A small masked image model, trained from scratch: encoder patch size [2, 2], decoder width 256.
Rows from block 7 of the encoder of a small masked image model, named by matrix and row number. Rows with one number belong to one neuron. Each number is 128 + 24 x the weight over its row's rms, rounded and kept within 0 to 255. All counts start at 0. After the name is the row's rms in percent of the matrix's.
After each neuron's rows are labels from the 100 images, of 14976, where the neuron reaches its highest value: "patch colour" is the nearest of a few named colours to the mean colour under the peak; "lies over" is the class under the peak. Only what is clearly more common there than usual is listed. The data: rendered made-up planets. In brackets: how many of the 100.
# fc1: MLP up (encoder.blocks.7.mlp.fc1.weight, 768x192), inputs 128-191
# fc2: MLP down (encoder.blocks.7.mlp.fc2.weight, 192x768, transposed), outputs 128-191

fc1.455 116 [142 126  90 154 124 116 128 128 176 123  87  80  90 119 103 160 123 129 181 115  92 136 102 174 112 179 121 153 137 134 122 122 152 126 159 118 156 123 131 157  94  93 102  80  89 150  94 157 151 130 110 121  82 141 125 129 140 130 137 160 137 134 124 158]
fc2.455 116 [126 154 137  97 110 134 152 157 122 141 153 158 121 135 125 140 100 116 138 100 101 114 140 109 114 139 120 127 102 119 112 131 121 101 113 106 109 161  74 128 151 147 163 131 179 170  85 124 139 117 123  66 126 118 120 129 105 131 157 115 118 106 134  97]
patch colour: brown (32)
lies over: planet (69)

fc1.735 125 [150 105 129 100 127 130 112 103  96 130 115 123 135 121 102 113 145 173 158 166 153 123 146 132 132 125 112 168 124  93 143  95 188 152  85 108 123  96 130 155 136  81 120 144  79  54 121 144 134 124 102 128 148 127 106 163 168  95 131 179  80 158 133 107]
fc2.735 118 [122  93 125 115 132 130 168 155 121 152 121 120 149 150 124 121 138 121 147  58 122 102 147 141 123 146 167 133 112 129  98  96 104 110 138 123 139 136 107 117 139 100 118 143 107 156 142 164 147 112 132 127 127  70  70 125 127 171 101 118 151 119 153 120]
patch colour: white (25)
lies over: planet (67)

fc1.322 073 [154 129 123 156 102  90 113 141 154 128 116 108 140 127 126 146 133 109 138 157 142 157 114 107  64 195 126 179 160 120 139 130 107  94 142 189 166 121 106 117 135 102 110 102 114 124 128 124 148 155 159 127 157 148 169 100 129 179 140 131 158 106 112 105]
fc2.322 068 [135 105 100 127 131 148 159 124  97 120 129  94 118 119 137 133 155 116 156 136 113 131 129 122  79 113 141  63 122 127  76 133 119 122 102 119 139 129 120 144 125 161 145 141 132 105 136 147 149 131 105 174 178 152 153 140 132 156  93 140 122 120 122 103]
patch colour: pink (88)
lies over: moon (99)

fc1.358 147 [103  98  90 134 140 119 125  91  96 130 138 120  94 119 154 178 102 119 128 118 137 124 130 154 127 136 111 141 124 119 110 120 116 165  96 175 154 145  87 123 120 151 123 119 167 149  75 127 127  91 112 128 119 120  98 131 177 131 154 165 163 161 119 113]
fc2.358 144 [ 98 100 136 147 114 109 127 110 164 122 123 124 156 157 125 114 125 108 116  50 137 115 109 122  93 145 107 142 155 163 129 156 156 161 134  92 149 146  82 119  81 145 129 135 156 108 108 118 161 145 173 122 156  90 121 119 142 121 178 158 101 129 165 109]
patch colour: green (30); grey (25)
lies over: planet (89)

fc1.189 052 [162 109 162  98 114  96 112 164 137 123 136 127 125 109 128 162  95 150 132 143 100 140 122 120 127 101 130  97 129 119 166 103 159 150  79  86 140 138 112  93 117 109 113 115 135 171 151  73 136  81 109 121 131 154 167 124  84 112 181 138 115 116 115  79]
fc2.189 053 [ 91 161 109 150 141 142 150  79 138 153 143 138  99 140  83 107 115 126 114 120 175  91 131 119 154 115 113 178 128 161 116 139 109 101 143 144 131  84 151 193 139 122 114 153 129  96 122 156 130 160 161 133 166 108 108 121 127 149  53 102 160 123 158 159]
patch colour: blue (69)
lies over: planet (100)

fc1.6 062 [ 99 123 143 174 153 157 112 117 151 119 150 127 145 162 126 155 122 115 116 123 123 133 109 123  88 164 112 128 167  87  93 144 124 116 132  93 102 127 133 139 119 171 107 127 137 126 110 148 136 141 122 149  74 149 107 105 157 116 138 172 124 138 138 129]
fc2.6 054 [119 154 129 126 118 122 166 129  94 100 101 123 101 116 146 135 157 154 159 138 119 118 166 115 154 135 103 145 112 118 131 117 109 202 122 182 160 107 112 133 115 121 140  93 139 124 151 123 151 111 120 112 183  80 142 123 123 128 104 118 120  99 121  91]
patch colour: green (32); grey (25)
lies over: planet (72)

fc1.105 097 [196 138 127 127 141 148 118 120 138 128 166  94 165 134 164 167  97 139 164 141 122 169 119 159 118 118 135 113 146  94 155 116 141 123 118 149 158 122 132 131 126 114 134  90  92 151 137  93 135 138 162 153 134 116 138 108 139  67 140 126 121 145 123 145]
fc2.105 090 [113 122 140 152 117 143 191 126 147 111  74 133  82 136 141  98 130 106 107 138 159 105 127 107 172 135 115 162 120 145  81  91 149 131 154 125 131 133 127  95 113 133 172 149 144 126 116 138  92  92 144 118 112 125 154 139  97 135 108  99 121 139 104 124]
patch colour: grey (42)
lies over: planet (98)

fc1.107 052 [161 105 114 109 160 127 112 122 119 104 109 108 139 112 125 131  84  86 104 124 116 148 139 109  85 181 102 138 120  91 123 138 155 137 149 142 124 108 121 145 135  92 120  92 148 126  73  89 190 136 114 138 108 131 177 166 122 137 128 140 116  94 114  78]
fc2.107 050 [ 95 122  94 138 122 138 143  92 116 165 136 113  78 151 107 149 177 172 143 150 119 107 115 141 189 126 101 115 130 111  87 137  94 137 135 155 150 116 153 128 115 108 118 154 120 126 177 204 114 141 149 113 131 113  91 108 148 115 108 110 161 131 132 148]
patch colour: blue (60)
lies over: planet (84)

fc1.718 140 [108 106 116 128 154 121 111 103 138 114 114 153 134 126  98 132 140 111 161 162 167 109  63 155 163 131 102 158 108 125  63 160 144 155 110 115 158 144 119 112 134 111 116 134 122 108 111 142 146 122 104 106  94 127 138  96 136 107 121 123 168 118 149 181]
fc2.718 160 [117 117 102 122 142 135 126  95 113 137  71 193 132 146  86 115 182 102 134 143 159 114 119  98 129 115 126 113 103 149 179 132 133 147 129 133 129  74 135 135 146 109 115 115 100 132 117 116 124 109  94 140 211 157 133 112 107 102 128 144 132  93 152 142]
patch colour: grey (82)
lies over: planet (100)

fc1.280 123 [164 147 131 135 124 113 102 127 167 124 150 127 137 140 127  96 118 123 150 170 141  92 177 126 127 130 127 117 113 130 109 152 130 116 132 175 146 129 153 141 131 145 142 136  93 115 148 145 110 100 180 131 108 143 179 116 112 146 138  99 143 115 142 138]
fc2.280 123 [132 103 138 105 119 112 114 157 127 143 125 145 155 142 171 114 158 141 133 108 124 143 122  86 153  97 138 161 142  82 130  89 123 113 132  95 129 177 124  95 171 124  95 140 183  96 139 113  97 175 110 125 150 120 158 102 134 111 123 154 117 126 125 135]
patch colour: grey (63)
lies over: planet (98)

fc1.682 112 [129 136 145 135 119 119 113 118 132 135 171 142  82 122 117 139 133 111 149 126 116  61 113  90 130 140 122 124 104 141 139 158 165 141 126 114 136  97 114 153 139 110 133 151 133 151 116 139 103 153 148 132 103 138 151 128 148 136 150 135 155 136  79 129]
fc2.682 113 [ 90 106 141  99 132 137 155 160 135  98 104 167 169 145 112  97 159 182 132  81 128 135 114 115 135 144  83 115  84 109 129 160 142 116 148  84 103 133  97 130 159 105 146 125 180 140 133 121 102  98 164 125 148  89 155 116 126 134 105 103  83 133 164 149]
patch colour: grey (36)
lies over: planet (97)

fc1.436 164 [162 127 131 154 159 128 138 127 139 152  95 133  92 153 145  97 121 179 160 108 101 114 119  96 108 140 127 129  99 117 133 106 135 126 125 117 110 153 133 106 149  88 159 150  85 103 146 146 149 110  88 161 118 126 112 145 131 140 119  97 125  94 137 121]
fc2.436 157 [128 100 146 139  94 112 123 110 113 142 102 131 109 129 148 120 141  92 113 116 165 115 137 133 110 100 132 110  85  81 125 105 124 129 146 154 163 128 130 117 155 121  92 143  85 163 118 149 120 132 116 165 149  72 125 149 112 175 178 114 141 172 126 140]
patch colour: white (54)
lies over: planet (88)

fc1.272 095 [110 159 101 125 114 153 139 145 105 101 140 129 145 116  98 129 152 174 130 147 102 110  96 127 128 156 125 133 109 116  92 112 154  98 120 121 168 122 158 127 135 147 118 132 116 147 112 144 111 120  88 109 101 167 144 109 149 157 129 122 129  62 102 118]
fc2.272 090 [147 100 125  86 129 117 115 116 146 153 106  78 115 150 128  99 145  97 142 114 120 132 147 121 136 110 124  79 146 156 147 136 134 106 133 117  89 110 133 125  93 128 152 120 120 120 111 115 128 108 178 119 140 119 170 162 104 131 131 134  97 188 131 133]
patch colour: white (66)
lies over: planet (74)

fc1.726 094 [120  87 161 114 145 118 140 127 146 110 140 109 102 173 119 125 116 135 173 119 153  98 169  91 159 143 138 127 133 155 145 151 141  94 122 109 125 129 107 121 151 131 159 199 110 197  91 128 137 143 131  92 106  98 138 173 147 187 128 156 132 146 140 117]
fc2.726 107 [175 114  82 114 146 158 108  89 154  97 138 151  99 137 136 128  73  95 126 104 151 164 122 163 128 124 105 145 134 163 110 137 122 140 135 120 101 111 120 127 106 177  86 156 127 109 142 150 135 112 110 122 158 110 108 122 178 111 100 151  99 109 120 148]
patch colour: brown (64)
lies over: ring (55)

fc1.343 112 [168 142 116 159 154 111 130 114  97 135 121 134 163 132 172 130 153 120 112 168  92 153 103 124 113 115 165  95 124  97 172  95 137 125 110 120 117  96 119 119 153 139 127  92 108 108 122 145 131 144 121 146 126  88  86 117 119 129 156  83  81 120 143 152]
fc2.343 107 [ 90 143 168 140 142 139  80 135 160 136 156 100 142 130 126 123 103 154 140  69 154 106 146 147 155 128 105 166 129 151 102 173 143 110  83 122 170 160 130 119  91  96 137 146 137 107  90 112  85 136 150 102 109 106 147 120 133 139  97 127 116 115 127 142]
patch colour: red (33); orange (32)
lies over: planet (76)

fc1.759 079 [131 141 109 163 135 181 136 129 115 117 109 146 128 123 169 115  80 135 134 123 159 186 141 140 136 146 139 130 104 119 110 113 153 101 116 105 100 119 137 140 145 149 123 126 114 145 113 117 141 108  85 142 139 122 158 150 143 137 119 146 129 163 124 111]
fc2.759 069 [131 138 156 133 118  82 131 104 106 105 159 123 130 128  88 121 161 130 144 124  77 143 113 124 131 127 113 130 105 177 135 131 122 131 148 164 132 146 158 114 123 131 125 130 144 151 140 150  82 113 146 154 166 116  73 153 129 150 131 111 168 119 147 137]
patch colour: green (29)
lies over: planet (52)

fc1.40 026 [156 147 118 138 153 134 151 147 190 132  95 152 135 116 109 157 116 127 155 123 121 153 134 131 128 144 134 122 135 104  59 142  99 126 153  99 140 106 136 112 142 144 136 112 115 108  99 120 144 161 139 140 117 152 147 156 120 114 127 132 113 152 149  92]
fc2.40 031 [134  83 152 159 138 134 127 113  72 142 127 107   0 103 142 117 176 127 135 136 115 121 132 152 139  95  88 152 140  82 137 126 156 144 135 146 132  93 126 135 104  70  97 135 119 125 158 129 126 131 109 102 131 107 125 120 128 125 128 111 140 123 136 107]
patch colour: white (97)
lies over: planet (99)

fc1.209 109 [125 151 128 123 136 125 129 116 175 133 137 137 124 145 156  85 119 165 140 142 130 171 128  89 130 105 117 143 107 124 132 134 117 117 113 136  86  95 110 122  95 100 122 181 145 142  90 133 152 126 140 127 130 133 141 133 137 101  60 159 107 151 132 152]
fc2.209 108 [115 147 124 123 140  78 135 116 129  96 142 170 133 101 101 177 186 117 121 154 144 120 127 138 138 143 115 121 168 130 150 142 168 158 105 160 137 109 111 143 124 115 129 160 136 127 128 131  91 145 115 130 126 143 107 137 209 138 130 101 127  61 148 131]
patch colour: grey (48)
lies over: planet (58)

fc1.489 062 [137 108  94 106 101 144 124 168 107 147 103 118 147 104 149 143  71  80 141 139  98 175 139 153 142 107 108 147 148 102 119 163 115  96 142  92 151 107 125 144 136 102 138 119  74 103 143 105 148 144 106  96 120  75 153  97 126 113 116 165  89 122 156 142]
fc2.489 054 [126  99 180 141 126 140 160 134 121 159 157 173  78 142 103 138 188 166 139 117 124  91 156 146 104 146 135 112 103  80 143 179 137 145 132 149 148  94  91 144 145 157 128 134 150 137 120 113  92  79 150 119 125 150  82 114 115 121 158 165 130 129 120 143]
patch colour: pink (49); grey (38)
lies over: planet (96)

fc1.84 042 [132 144 139 162  87 123 192  92 156 139 140 128 122 135  92 167 121  99 134  99 137 128  72 123 113 141 147 133 150 142 128 165 151 106 124 127 122 132 158 102 112 152 150 113 110 130 122 147 151 148 110 181 140 157 122 131 151 133 138 159 105 118 132 126]
fc2.84 039 [143 115 123 109 160 132  85 148 113 141 118 120 129 107 151 137 113 145 128 167 123 158 168 147  80  95 103 114 100 154 105  88  82 147 133 111 123 109  88 160 132 115 110 130 168 149 127 106 135 102 137  90 112 113 119 138 150 134 166 120 163 132 131 153]
patch colour: pink (59)
lies over: moon (61)

fc1.761 062 [136 177 147 134 169 126 122 104 157 118  89 123 118 106 116 150 107 106 140 144 139 118 129 116 136 111 102 134 151 117  61 126 151 135 157 124  96 136 124 164 124 138 113 116 147 113  99 112 114 128 141 159 121  87 136 112  93 144  66 126 117 130 102 157]
fc2.761 060 [101  93 122 168 123 104 121  89  98 177 131 125 138  98 129  96 182 165 113 116 132 171 115 124 143 172 161 122  88 162 168 124 122 124 127 148 152  68  99  85  79 100 112 160 125 110 144 132 124 129 110 131  90 153  98 157 148  94 139 119 141 110 180 103]
patch colour: blue (65)
lies over: planet (100)

fc1.689 098 [149 164 135 118 135 103 128 181 153 143 116 110 158 118 175 107 141 118 141 130 126 151 103 135 145 161 177 163 149  74  74  87 112 123 124 141 120  90 149 113 134 153 119 122  88 119 133  81 133 136 114 171 116 152 136 128 119 125 156  95 126 149 110 142]
fc2.689 111 [130 113  86 157 143 160 126 113  98 147 100 148  72 159 106 144 126 117 103 154  99 119 188 123 136 132  85 103 110 127 127 120 131 162 123 114 128 181 129  91  94 113 126 113 114 110 120 134 101  97 118 146 141 143 124 131 132 112 134 125  89 103 111 119]
patch colour: orange (33); white (30)
lies over: planet (100)

fc1.440 075 [134 160  64 145 154 121 141 140 133 123 133 121 148 119 124 144 121 121 121 105 133 161 118 153 116 167  88 135 123  94  84 171 162 135 107 108 128  93 128  97 123 131 163  78 152 106 146 119 116 151 109 167 137  60 153 153 129 129 129 146 130 159 155 155]
fc2.440 074 [ 99 110 183 114 149 127 103 129  83 147 117 140 136 122 130 110 145 129 108 129 139 149 134 124 115 123 169 110 132 169 151  81 123 141 134 177 130 126 139 134 131 135 127 164 137 108 116 149 139 107 133 108 131 155 114 130 138 141 106  72 145 137 125 110]
patch colour: green (59)
lies over: planet (86)

fc1.308 069 [164  91 135 123 111 115 131 133 115 153 165 126 114 141  73 140 119 124 145 122 104 163 115 117 127 182 110 131 157 135 163 126 149  98 136 193 120 138 107 168 120 133 148 119 131 152  88 105 136  75 150  98  82 135 120 153 101 148 109 140 117 144  75 103]
fc2.308 070 [119 168 118 168 164 121 158 164 145 132 131 152 126 146 140 106 121 120 119 103 150 125 151 194 103  86 147 120 143  85 113 122  80 147 165 105 137 123 141  99 113 129 136 167 101 159 151  85 114 150 124  91 131  87 112 112 144 130 107 151 145  83 138 139]
patch colour: white (42); grey (35)
lies over: planet (98)

fc1.639 150 [137 116 109 109 157 102 139 132 124 123 156 162 119  89 121 136  75 137  98 162 111  90 159 146 130 114  94 136 138 147 146 108 137 136 135 134 129 154 122 165 124 103 148 159  88 182 111 166 140 124 172 113 158 154 167 146 145 108 108 133 113 138 116  94]
fc2.639 175 [142 129 105 160 147 132 129 114 128  73 137 142  75 128 112 132  92 130 109 163  95 110 135 121 132  93  90 101 131 110 143 174 117 119 180 116 143 143 112 122 127 133 140 101 158 123 136 123 143 133 129 129 195 152 147 128 106  97 108 128  61  81 111 160]
patch colour: grey (81)
lies over: ring (98)

fc1.30 041 [145 141 108 146 107 108 166 113 132 140 145 169 133 152 174 130 101  84 127 123  81 147 141 173 125  93 133 121 146 140 150 159 154 118 102 170 100 120 130 124 136 100 140 167 155  90 105 138 121 129 144 129 120 131 156 157 122  92 147 110  97 160 125 158]
fc2.30 044 [123 160 152 161 129 129 129 110 118 104 106 139 103 127 151 117 163 163  96 135 151 143 151 123 154 148 148 142 151 115 155 128 135 126 132 117 118 136  77 119 129 109  88 130 123 135 174 139 119 122 141 115 135 106 124  99 144 161 163 103  89 116 151 123]
patch colour: blue (81)
lies over: planet (100)

fc1.702 118 [150  94 145 122 104 117 147 157 133  68 133 122 126 151 122 124  98 130 109 121 110 146 136 125 133  99 126 116 145 127 122 123 108 149 112 132  56 121 111  98 137 101 124 158 170 111 111 134 149 100  91 108 113 108 174 141 116 155 122 125  99 127 114 121]
fc2.702 115 [123 119 115 168 147 125 103 149 118 109 146 126 116 116 108 174 129 143 108 142 166  93 176 148 137 166 152 112 142 159 126 155 167 104 106 177 123 153 135 123  98 122 117  92 108 139 128 164 146 137 121 114 129 135 130 140 143 134  92 166 117 130 112 130]
patch colour: grey (36)
lies over: moon (34)

fc1.238 105 [113 122 137 169 160 136 105 177 142 145 134 115 101 171  61 156 135  97 146 124  90 142  68 103 150 140 116 112 115 125 162 147 107  92 110 115 119  91 124 123 151 128 147 101 127 125 149 152 160 170  98 129 110  68 121 122 120 138 129 125 147 113 117 125]
fc2.238 109 [140 120 141 101 142 195 130 113 132 150 125 140 131 169 128 140 105 111 101 118 148 113 102  96 153 134 117 150 133 105 109 125 139 147  80 107 129 133 120 145 152 129 157 101 143  97 156 127 138 106 187 125 142 146 122 163 108 140 150 100  90 163 132 149]
patch colour: grey (42)
lies over: planet (94)

fc1.410 055 [163 158 124 124 139 156 156 135 117 134 109 111 133 102 137 108 143 159 159 121 141  99 118 119 149 167 144 143  74 128 117 137 105  95 124 183  97 127  91 143 142 117 125 132 136 119 145 128 110 105 130 145  84 130 116 132 153 162 137 118 120  69 123 161]
fc2.410 051 [ 95 118 123 137  84 114 121 158 120 147  96 158  95 143 134 145 120 122  81 123 118 165 178 132  76 100 130  93 163 156 141 127 146 155 124  60 149 149 156  95 106 147 123 141 143  99  83 130 152 148 125 100 144 102 133 127 130 121 128 147 117 143 138 107]
patch colour: white (48)
lies over: planet (76)

fc1.72 073 [162 119 150 118 100 111 137 141  98 149 137 146 153 134 147 162  99 138 117 160 114 125 121 144  86  88 155 158 128 110 131 139 141 150 149  78 142 140  95 110 115 121 118  92 152 156 145 146 142 164 124 133  81 124 146  95 130 114 194  96  98 154 112 105]
fc2.72 069 [ 90 157 131 142 179 130 149 171 119 115 120 117 126 138 101 130 147 128 118 150 144 135 117 126 142 161 115 146 140 165 113 100 121 144 135 173 114 107 152 107 117  83 127 135 117 101 132 134 111 102 131 111 177 160 125 113 124 135  68 114 108 101 115 134]
patch colour: red (48)
lies over: planet (96)

fc1.691 132 [142 126 175 112 111 164 146 147 148 153 117 145 124 146 126 136 132 131 109 171 126 100 132 176 133 181 138 144 137 118 144 135 159 134 155 152  73 138 138 116 113 133 115  79 120 119 134 149 147 137 132 173  96  92 136 149  87 149  98 127 138 106  96 123]
fc2.691 147 [ 83 152 144 115 120 107 155 118 132 151 134 122 128 190  94 106 161 142 106  70 174 113 120  80 130 140 137 145  93 174 125 113 142 115 177 111 145 126 142  82 140 109 128 141 103 130 150 185  98 131 160 108 121 149 117 122 137 142 155  83  84 161 167 105]
patch colour: white (27)
lies over: planet (69)